{"norm_position": "res_post", "qk_norm": false, "drop_path": 0.15}
Rows from block 8 of a small image classifier, named by matrix and row number. Rows with one number belong to one neuron. Each number is 500 + 50 x the weight over its row's rms, rounded and kept within 0 to 999. All counts start at 0. Numbers have three digits each.
Before each neuron's rows are labels from the 100 images, of 14848, where the neuron reaches its highest value: "strongest on" is what is common among them. Only what is clearly more common there than usual is listed. The data: small renderings of single solids in any pose.
# fc1: MLP up (model.blocks.8.mlp.fc1.weight, 768x256), inputs 0-63
# fc2: MLP down (model.blocks.8.mlp.fc2.weight, 256x768, transposed), outputs 0-63

strongest on: red
fc1.735:532504517517559428520515561513635587498598546510468415568515487481564503647439499396461423502501448663509461518446495445468437434585505439550525475459443538570459581468547569519557488506535498
fc2.735:506602451452601476445469493495436503495455504477472466493400516516555519492501552500446480380462477428512483531562425397467587467513586496527463476466515379543564474497489463451465449524482489

strongest on: plain; disc
fc1.552:542513444520438547487502427546487498502504571575503505540481411419447464535565511515532525449477454535427504441413427544560578546416536505523431552525626525487363516532549508502460521565518390
fc2.552:460565459513487498442478467514429586509417540416496496443423514475538516382473460450524518497461507433484416485586502516585604490452585569520428578493561355548553447545383453452426513557527443

strongest on: spring
fc1.229:458467584556457482472479520579443525457535533548522518540564483536511515507452510522542456560545520472551559452468572597489433523471502533483447522534474609485451474507548509524531607493432480
fc2.229:515624421462524499427493494530418505571483510487491478506502508518585511464464468474456456446473510353498465579572483439509483420484485433555469459464504393464558481497480549546506392504533476

strongest on: egg
fc1.230:451497534558516601479518531581521458431502501547559603587546515498453532484555525504586558506499462558544524448422500522508485625488616603466526566494607541482426467454526524439463526500466421
fc2.230:524678416553516470427490504595417542486430565461523506441506477471504508484506450439503439503525491389478407511583481488527491447511516472578448488490557441463493487470449539499491486466535428

strongest on: jack; star block
fc1.156:511516469444418516461479421476412450522364421479475513432483470584479532374500453570537587532516608405522554498571551588541477512426501462488485441472526472371510465535433479462554568562484482
fc2.156:559603384514558555480506476507411432508489527480537522510509507495466556485516505479512487379476444297499467515551450404501570533454531462510521499516574410539539516482485456526486436514514455

strongest on: bumpy ball
fc1.145:502424507547446550597510433508397515553549584581487512545472420471501470536560520515471508489477482412469518429441485521538539529419529508540441504543562560517435472458617519528446462529510409
fc2.145:504603436479507499445505485508359539569416523427503484424451469530582518433441487493521547510497481278540484540549493502552519448379543503520401557454580383514540457552429472478505491559501431

strongest on: sphere
fc1.287:490502515587544488503486561547540573451559572516511479569541445448509527558493489402477424543535420535501462450463484496527422495534516513587510517535525571527456554418560533490522519514533405
fc2.287:508560544517572453424439452515450514548495503489455421515397481550628525449482515499452471439456519405542511512595500473522493432458554456481398510439494387532556448494468470434464526575484470

strongest on: light from: behind the camera; sphere
fc1.453:522464505565550566556488500493568497450612570609482497606539484468499428639576588522503478494548408654530518423424437497463497551567560513485488609532551581512428526424570573489474525478477457
fc2.453:526649411468499437450471489543452594525443517484468414510377488517584472501500478495448472483533500484467459546543455482535503410509531399540398466463496413483483480522497580499524482526515477

strongest on: egg
fc1.361:428469520574583585551530541549548454429560555561536561577555541470482490578541567517552544506522425606558517425396492523479512584549608604470520598489564552522428494434540529475469532469454465
fc2.361:539675432508470455425501510607440588488461543521495477538445463496549515496511452465464444503513466440472465527539486533536479449494553431571419513468503455457419506503521607503506490510523448

strongest on: disc
fc1.717:590528445534483431475449462551551598507547546551457422565482410469543487621527498447486437520523414638466516475434443513520454466505501441579447532489525561522395594511566610461562544550516430
fc2.717:466575490520572458457445475543454583520436556439468417431389508486615541454461539427470455459447517504502447496587491453545558414502570454513418483458546395574566457506449452480465484534494444

strongest on: plain; disc
fc1.222:573527434502431545524467420513483494481510560574466481554468413434468446536596499521515492456490435544430497441441405529563561540454527492546424548519613508488379544517549514471449505561531408
fc2.222:448552468518480487448484489542427588529424542430503482448433511497565513395457468458520527516439522422504428492583522540579582479445592552520408580482544352535554457550394444476440514566504448

strongest on: plain; sphere
fc1.77:541508472570522518528479475530545552449571589570466465595529416441493488584548508430491411486560401617494481433419435483520476512523492473575485555558570546518446583445575545500476534516544376
fc2.77:477580540507554463432431457521415538564472542482471398493384495540620521483439515510463486483463533444536487477594487511536545437453572463461385550464526373544554432507444455466492541599499460

strongest on: cube frame
fc1.765:499480513510448500446496499483460422519398495425524504416573539588495618387391519574520511569504589436556551534614573546429430500516485498443525464537493473434562475519438433523553558405433477
fc2.765:498618387506537504464551497507436478551492545474530508480517496475513538469461477468473437457444451363467464580546461402463506454515489445550558449504530399493570507503500532556499367455522448

strongest on: cube frame
fc1.7:483480498519622562525554538484498428493522480517568596545539533455439490485533507471520452403422442470465449518484470410476573527503522557486615486522532474570548506462543473539411393454489498
fc2.7:474686425473560437450541584568464594484409479435532503468446514491554561473473506442504493464497441356513452542545489488567485493505580510523450513455493454550479494496452539471516476541547531

strongest on: grey
fc1.272:568607424417460442416571543538563517489432402478564515470449552468475452540469485525541519459534445535506511560457487496470532494498518504514507531450472490526442552592478547478582492536480573
fc2.272:551637429489497522439504426505430476481465496498515532442485472512532515437516551511517472398531485385500483497593419386468559519455477483508478564543562420536569449540464513507473508513456463

strongest on: jack; star block
fc1.463:461572541451506471456599548533495467492419450460566498458499627452489517490434425548521510498526508465520476568485561520524524526480468547461513494448482522539512531577449506549537464514546583
fc2.463:531688367489539493420434494531502500482445460457475494492513467506522513422504518501524489417515489415516442515563430428489505528471576507547476537485509386488494523493483514445486526514503490

strongest on: bumpy ball
fc1.285:417475525521457517591521485458384527547512557547488477516514498474521503620518596545487481519561470463536521471427466503507447544480518511506451563552443569552467516526558591558502516453511529
fc2.285:513660457497549471427535506538361540519406531414503462473465510488577527484419470494447489477541474310487441565553490452524455433494492438525406451455498419513510488501517518554525442528535447

strongest on: black
fc1.591:480558466498573526505565537463481449514444502464528534494486569407446495449477467503553516410524432485469436557464495463569571515515502506460571486486518446585543563545463477512449396527562541
fc2.591:549660444463540454420484508519421541478444481461467477480455455500554550463512472498483495426472484352502479523529455450568535508451538496528426523454523418517507538558456497451507535573539497

strongest on: cube frame; spring
fc1.468:527478489526477508468471453458492434544460521415451480374513497557490572405427516540476507537488592476529506530621535462461478470537407438420548487551512453477614466499406379538490512407490460
fc2.468:517589419494524512466579519497415456541490518496568533513523498469501514471483520469499492423402423356494490558529447418470504455492574492547537481484543428514589521503520530509485384470506457

strongest on: light from: behind the camera; sphere
fc1.574:507466483554466567547485441490506481483601543630505492611548467474459433599584532542525522477564434568508579402438433539517504577473545513531448615528555554458403515483553618497481562505488447
fc2.574:513624428500494479457480477545388556542400552413465408439441493513588510470438465507454505551528525423497423548587489497545516413495500427484376517481540397497523479504438504533495525514564435

strongest on: torus
fc1.584:403465540605529500560536580537408578520543577541530472544529522511557511607456574499479485550498497470562526465434548535465407468521569531489433528502463582533454461466556594548543522454473494
fc2.584:521665418480528479431524488541375534579487520467528487539506511514554510487451509466464460438491466311493456596536475444486490448467489443554468502479485408504515488506501565561524392478513484

strongest on: light from: left
fc1.615:486478538515533436484449568488545632508620487499441411521491483509568510530435464404447421548519470580505478504523515510514402434553431463565495490471405537524527548470515541504544523516513530
fc2.615:493579418436586487437499524500458487511470467462509508539483524512520510481530545513484485386473471395508464548536432422485516476489614541520508520446484356514521537501503520460452416541491543

strongest on: black
fc1.233:499580513514519521519557523478449475517415537412517514496419460398458559461473404475480520418427494448430434514481497484600573501463433491506513393490562457584537580556467429545454436574617492
fc2.233:530611475457550491432499529519385518517447475428503495451461449493541568447501483455480479457516494270522461525590474456545481496387539525512460538452515415492531507528448460432475503572536535

strongest on: star block
fc1.40:521580477421434405442534534598575569476455429496545510438482548500534439561483520506535491516467506503492492591470506470426512470508573559471504504475434507518470506625467500475566498445413617
fc2.40:521669361530543496428463449566434495488421516452491517476531509517531493487455541541502469456552452344531454523517427439435516516531547482510462578538546430465474485487470488541524499457492462

strongest on: black
fc1.185:519494478472416488485441420433446464563461500443436438395453467550516510386484411545471535537470595457515512500619555539573496456489398415488469460509496448416565459519382443502512521543571482
fc2.185:516616445499589536510574542518388461507482502510574524591550507458483554518527507484540487393492434286525473520482460461502547562429596518519524523478560421544470547504551502512486430518508475

strongest on: capsule
fc1.343:456506521478542457449435549459547542516489456451462451535467484534557541465476459461449476531603519566540529517570540541559417454557450477533503453479415476430557541477461563465509548555531555
fc2.343:511623444457549506437481515570406508476481463490521477492495504512523557458541497474519450412521497356506480518583469413514491508425571567491447522474485384504521501539458534466448498563491546

strongest on: light from: right
fc1.744:516470453451437545555541452484387494566511484563518491558432514464498442577538540580483568479481476399492578482428462559532525514387507500489416516487498517515407504553596596545528467545489526
fc2.744:540624375497538529502554501500392517510410543420514536397482446449509547454467511447506495450501425323478410513557426417531528490451491496524481540518583434559576516511468449489471471519544431

strongest on: black
fc1.734:501485508460487472517442469442486503573445457439395439421396469568550492419455424509417538534486601466553481492609539542578474409516420424478456410426458462410556493466431447484530537576561530
fc2.734:499617425477591510518522521547378481507493482536550516574528507459522529556540569486526432352520422343525473504467453419515523541412625530499468552467536422521451525495562539496480439557505498

strongest on: cube frame; spring
fc1.14:583512392472492513489468469430554446568469511428455431433517500507504514489443487507449524533492547528518526544600478480497497450589387376461544505522506457453587521506380458529541467443501495
fc2.14:525590453484555545519573505429367464509479516492557515526506518445512527493505517484513495373473420353509481515496434430500536520411603493536473525482536424557543544565531527487465456524488500

strongest on: sphere
fc1.303:524486454542483593527477465476485471458572552587504542611477441406433453548618543511522506423487423527440540425421428511546565568452525517531467550524603508518412551463583539477428488558494436
fc2.303:480617410464470456409505485546388609539427518425489470404444468506569533429460433460469498538483514349481448557576520501552525421397513486570418524475531417515537470566411504483512497553524476

strongest on: grey
fc1.559:437529511527601543519517573552523503478477519481533553553461490397462554442535452410496493436451437541440427494467477465574554534480575571531505463471530463553509551475503490456371410538579506
fc2.559:518643450463526434400455497599414588511487490488466462473452489522595510493481515470453451482520491333551459533565495508541483467456580507531391531451465434480445453523479527457521522549516519

strongest on: cube frame; chain link
fc1.679:400514527559531510494526598640425550425450531468573573522549509479485574459473480447543471538498478416500458509477592572513445548491599604580489471519498537530473474485496527502483494462468485
fc2.679:496649449465502484429513476565358528563461499508508482489476490516595498476469514488459450481521503303491470564553475477520471422441511473501423513464476409470489445502502554549526431510494492

strongest on: disc
fc1.310:526491468515451529536502463523418551516524561554493526590456400415456475494610491462481503433433442473408488459428450501557548540406537511584430490491563501524371519508619542476427442574516415
fc2.310:478600419479479456439506506543389595549419509436499496409424474484583529430449495451513491507502495303500417537579478483561529445398559532558392558478553383524511481540412486483471481562502476

strongest on: jack
fc1.548:488570495455425403439573569598467578464479488493563525470506565462516514508444471469528428517461472442459467605481589500451497467491508552537487474523428509574488517626510509543533454429446564
fc2.548:522680398482509453446488498547410525537388508409481490444495502539572523461421539505465487462496475291526433569531455443497491469513526465517443526477505434511498485515472487543558491482539485

strongest on: light from: right
fc1.437:456421469469444564526547451441382414541487489512529505499510600511482473499495516597519585498473528383534590483466533562520516552410533504444513505506535510503495451548501535548532485512490537
fc2.437:521661395533566515474563557535421501481426562418544542453486480444506548468459462466506476456498444342484439510537470444521490457489535490539485454498562468537549533488488467506495463484544428

strongest on: white
fc1.46:486505521485373435472504494549443529501469500498537478462541541551536527519443493557517496575536544436543547525504573563456432497471478503504472501522469555467487480595494522517605579436426523
fc2.46:534660411488501503435495471546409483547407513427516500465508508529534543452457482476479463447494485295496446578566483449474508483498488436519503474502539412495552470525461489564527424448510458

strongest on: light from: left
fc1.55:503495460571526509457411494520582545454594514533468455573514420502484505551504509444452404536493473591497474424501448456498438482507498465584512509530546521507493561402592530480492537537468415
fc2.55:542583555493582456437479464509422493550456497497500454537452497589633522526490486515456486411529539335548479498562484423522530461457553460464475504443531377520530479500461464523488521555533480

strongest on: light from: left
fc1.396:451468528627565584538508515571506487400521580556538564552561459463477529549534508457543487522545430539534486401437484511502502576508538553533498551540601582519459496388542499492461552502508394
fc2.396:504606536497521434391437473566442567548467483505458450481405485549612511502500505464480478516487523404528497509573510532529463405469548469498373496433496409471508425488474531455498520600481468

strongest on: black
fc1.246:503566532504558516506560548462486437493404481426518510466442504385442549425486424486506533433485494485420430521512505506609582531491453514474522432475535454572536553558451447499446428581582522
fc2.246:544674464450539466411469535532444503498452455458500512487473494530543562444526466468500482421531501345519458532565468451543493520422545513523459530451526420504489507526451505442513513568540544

strongest on: torus
fc1.627:434410542552604600556517465442412440568534512530506530574478508480465470472566482505484565451382504429520535448483496486534528536436538578498506461457558469506501504409546499491434431520537490
fc2.627:493634440486541446469576559569400574522406495439536511406448499491582550466429491474473515506532467319497439559559488473543461423442546529497411505460526444534523488510459510492508465535532476

strongest on: bumpy ball
fc1.636:472482452500459563537460447406437423524517517537469453508549511546492545527501520558512527587557514496548588471564471614528498535487512420466448537558520526453493525563485568512547567446480489
fc2.636:537614432482540516459525497489394453529436563485513491489482496494528482465495438505487517423475509356517491520611467470511521449463571470519456509468564411454567498523481481551497500505576446

strongest on: white
fc1.86:537503521490395424457486480552483532491483446529519476434495513578531508523465530563530475596577528482526553500478546563461440497493475511466449528523451574474495488569495512480553600465424528
fc2.86:547680428491505494442483448534388497556424509451499479488501508527573509474450489505470475474497505303516435566556467450481495461491499435493477509491516412465514471519479513575537440457531470

strongest on: capsule
fc1.345:440512507428538442471530560511540548481513384516499554570449505490520443528522558487529546467564486520498531501454509530529492478474602570491470515394402477520455468505527582381517496588428610
fc2.345:510615424492485521425515445538358497555523490550523543542533511510542451482500554513496447460556475299496491533532446468482524469448512468492441569508513419430502437497514566573499414510481444

strongest on: octahedron
fc1.629:540455461410378521512490391430384492612480486486470452478432494528516476487505472585446537529471549390493559498544479521519506494416463411504459476511488477460493438549493550541574499512508502
fc2.629:524620446542589557536580544496401477489450573459557532476523492436506572532459541453548506442506426308536407506468461405482542531424579527493482521509617457552532510493524430505514456516530447

strongest on: jack; star block
fc1.244:460552516429485462440601539547479506492403471445598521483522598483503495484430455533530518492496521426514492573480570549459522489475540547493520479476456485530495471596480528554573483443471571
fc2.244:545693359472524479441462475542463497493436499449492508468509481509522539438470491500475459434509460350492441546555448415502528490488523454554500526516542411513498512519490494512524488485515477

strongest on: jack
fc1.258:502483516474521521443535497468469437546427481423524511411530574566503551406418528560533529523474606412538544576572544502445482464484478493395557480505484449475598426503431422553546478426458502
fc2.258:518624356513527497477553528530459495484461567465555543501516505431468539475486485456486457435417405376470450554506471395458550483523547489602572456518549423554560551526491521551497398447518445

strongest on: cube frame
fc1.213:508462464558582603528504480486485410468517536540523571570525489459419491457555521513523493435448483467471479470485456450493613581485525557494564529559598456520506506436532470517388426455500425
fc2.213:524681438474541447421531582526481580524432454431506492438417480500578560458490492422478508484494454375495421558538473473579472446475554498539421510418518413542516508521445530428503475575534521

strongest on: black
fc1.481:503531486483494481501454526430493507548463500416432443426420454496554550397495420472416493500443558512490437524615496483592482442529438438502487408458456430478580494490409431481463469550600519
fc2.481:507626438476554499480551533549378479518453480504565518574519509487497537533539536491523479391529439283530467543481471473507507545408614555522459533452534423514423512537535549492496447550518522

strongest on: disc
fc1.248:537521443515452504517484472531497565483518579563465476586456429389481436591570515492522465453472416566445513449379448537564535528482568497569418546482575528534337541515570553480463495549521421
fc2.248:432584434490463484452470478528406602522408543412475472429420472500583530405463476448479509501431512434500448505583544498574576465423563534570426552471555386546548453563412486494468494575533436

strongest on: torus
fc1.412:437489535604568519480552579584570554408501571534542551502565532441505486558491538450550457545505438624547432466429513466450459541573542603508532546489540560566456504437485478517479507458478456
fc2.412:548635473511555449409470487573468559503481507517493463546432482521540504501509522496431466469494488421500451523559439501504507418523599450528412493444487415442486459474528568496495466501504467

strongest on: dodecahedron
fc1.719:543502447540454557545465446506508505479530576597466493564469432419481433570604548514510514457518425586449511410436410520546551554482537505539429576523582540491381543500567544461450522528512433
fc2.719:449578462496459476439473495554406612521434558418484448463425504512596513431439458473493506520465503434513451505567548540576556451438590518532401564479546368532534453567400493486499525557526462

strongest on: star block
fc1.624:576556498391438411432505562548616573487432433462514513375476503481546482510482531449498493530477527589446427598489489441425506448569506518490498515457415490550506524591459477463518479456454566
fc2.624:535627393515520479399467438553415508505457493497488522482505523547533470472463578551512477463518507340537470529512464451415538496498558538490451563505511439463474420495491460553499505457446481

strongest on: capsule
fc1.173:422452590466597507519556533497517490511557375545519567562487569535490455527523551509551547484563526447559573517457498528507512495478515566417505485438454545500511458469555546455505503575464646
fc2.173:499670423532548489435492486530407491482448518451538516543536533496512522481464538517530480436567457267527429512531456474526545536502535518473473629500524385494504513472437479508498479510555475

strongest on: bumpy ball
fc1.4:541483464526503520542452482435580480489531575438428412438561468470518567482455499464456458559456483629520444515569473456491446461608393405512538484555529502488565538472455431551506514452540431
fc2.4:521620494481556520477545494475374459552455479492531515527497501507545539461509513496478483451504495314527492516571460475488507467403582485492470530481526377468560428536532498503449466568490463

strongest on: light from: left
fc1.525:553455550574535496531469502523593558438541590554468476529543436498500502599515543431487437504514458619512455455441446453436488503571488472548521515545531572556477490420574470508498534478509432
fc2.525:532596503471538427413462476507414535548492482499465432543401486567596477459498522523466502477466535406543503536555472496499476435479563464516430485429476364461466429505511518474526478560483484

strongest on: sphere
fc1.608:458469526582566558573519520527554476433562556582523533575571539449484463622521582510544533493531417628548501420402452526485507565552582596475503617497554581518432512430540513493476527473480469
fc2.608:524679450472506433419494522575454580509461516502497461522437502490564472491497446488478478491546482445470463532531495516537496428524545416551401513450499440455464465507514622502543474532531473

strongest on: light from: left
fc1.444:480492580519470453426469523568499542450550489493508517506520494518526528476430537530542459532562512515534554483496532553475436488457474547461466538524471556499470477516556486473554599521436500
fc2.444:539609397481533493465496454512413474572484520487503484493510506526566478490498466476470446449485472325505462570543468432480495440478503450550496500475517387452552476497483545541507397476527492

strongest on: light from: behind the camera; sphere
fc1.599:463431511541548576586489491448485472522585533604482523587486492477482461579626590538499554482531450526514543404439422513524492560493566548473465570503527532491465472429570579443437498502490493
fc2.599:511635452476494434442526521564373587526434549464517444480444484516573492507433483510465479532546489352486463568541487503532455413474501421516395476465478444479503489527501564547578491521539477

strongest on: spring; cube frame
fc1.546:552478463470451527484448420420496446536486523452468431457542503515478546445468490548452485553538571496537500528616506490480501477554404395460553523546491468410566474515430437573534521411516467
fc2.546:534611418484522527512541513444450418528468514491553539518505484498504548460524510509503511400435435364503507518546448452483521484463595468511523492495553432493567519528505518492471444488485459

strongest on: light from: right
fc1.259:483534404531481544528492511511483525507525598562503460600502487412493491552543483487503506495496401572462485483437431528595485545478581486623434587459556511453374526509543673506450497531508423
fc2.259:494608483527538476460499506540366539470458525405514428502492501469574568457434494456482476499483508378520438504574525503520548437471557488520411542523529377537521512523405448485465536520559465

strongest on: blue
fc1.295:502429494553572596542540501448478408508580541555531583613541508458439464484558563529501499443489469468485505455491467456468563534506548535501592541533568494513484461424581535507423435454471443
fc2.295:517649386473540447443548579524438583547436476419528477424414487494568533458476469423480498485505464337499402570563478460546455425460540477538435480443506410541545509523460561475520425559534504

strongest on: sphere
fc1.759:556458477505438542527457409441490495504597496604440513593464399479461402547620570539513491441542463509450553434452412505514528545456483484523464549513554514477426525479604561445435490575465436
fc2.759:455609456465488474458519491545365580549411502439494485379441476523598520419460446484500538523499525318514449551568499505562522445386528508526386516455576411496539448530437472495503502591517457

strongest on: spring
fc1.678:450486524554428484513493490561421531465536559536567463564570518528491505565437512531517486557530500461527571470464588619471448502483555501537454510529459592472435469548542594561582583438423486
fc2.678:515640441471524505432515485538389504560450523445506463501502516502575535460459473469425451442494479371508433568570469411523488439500481428531472490476504397512536493503495523562493408492554473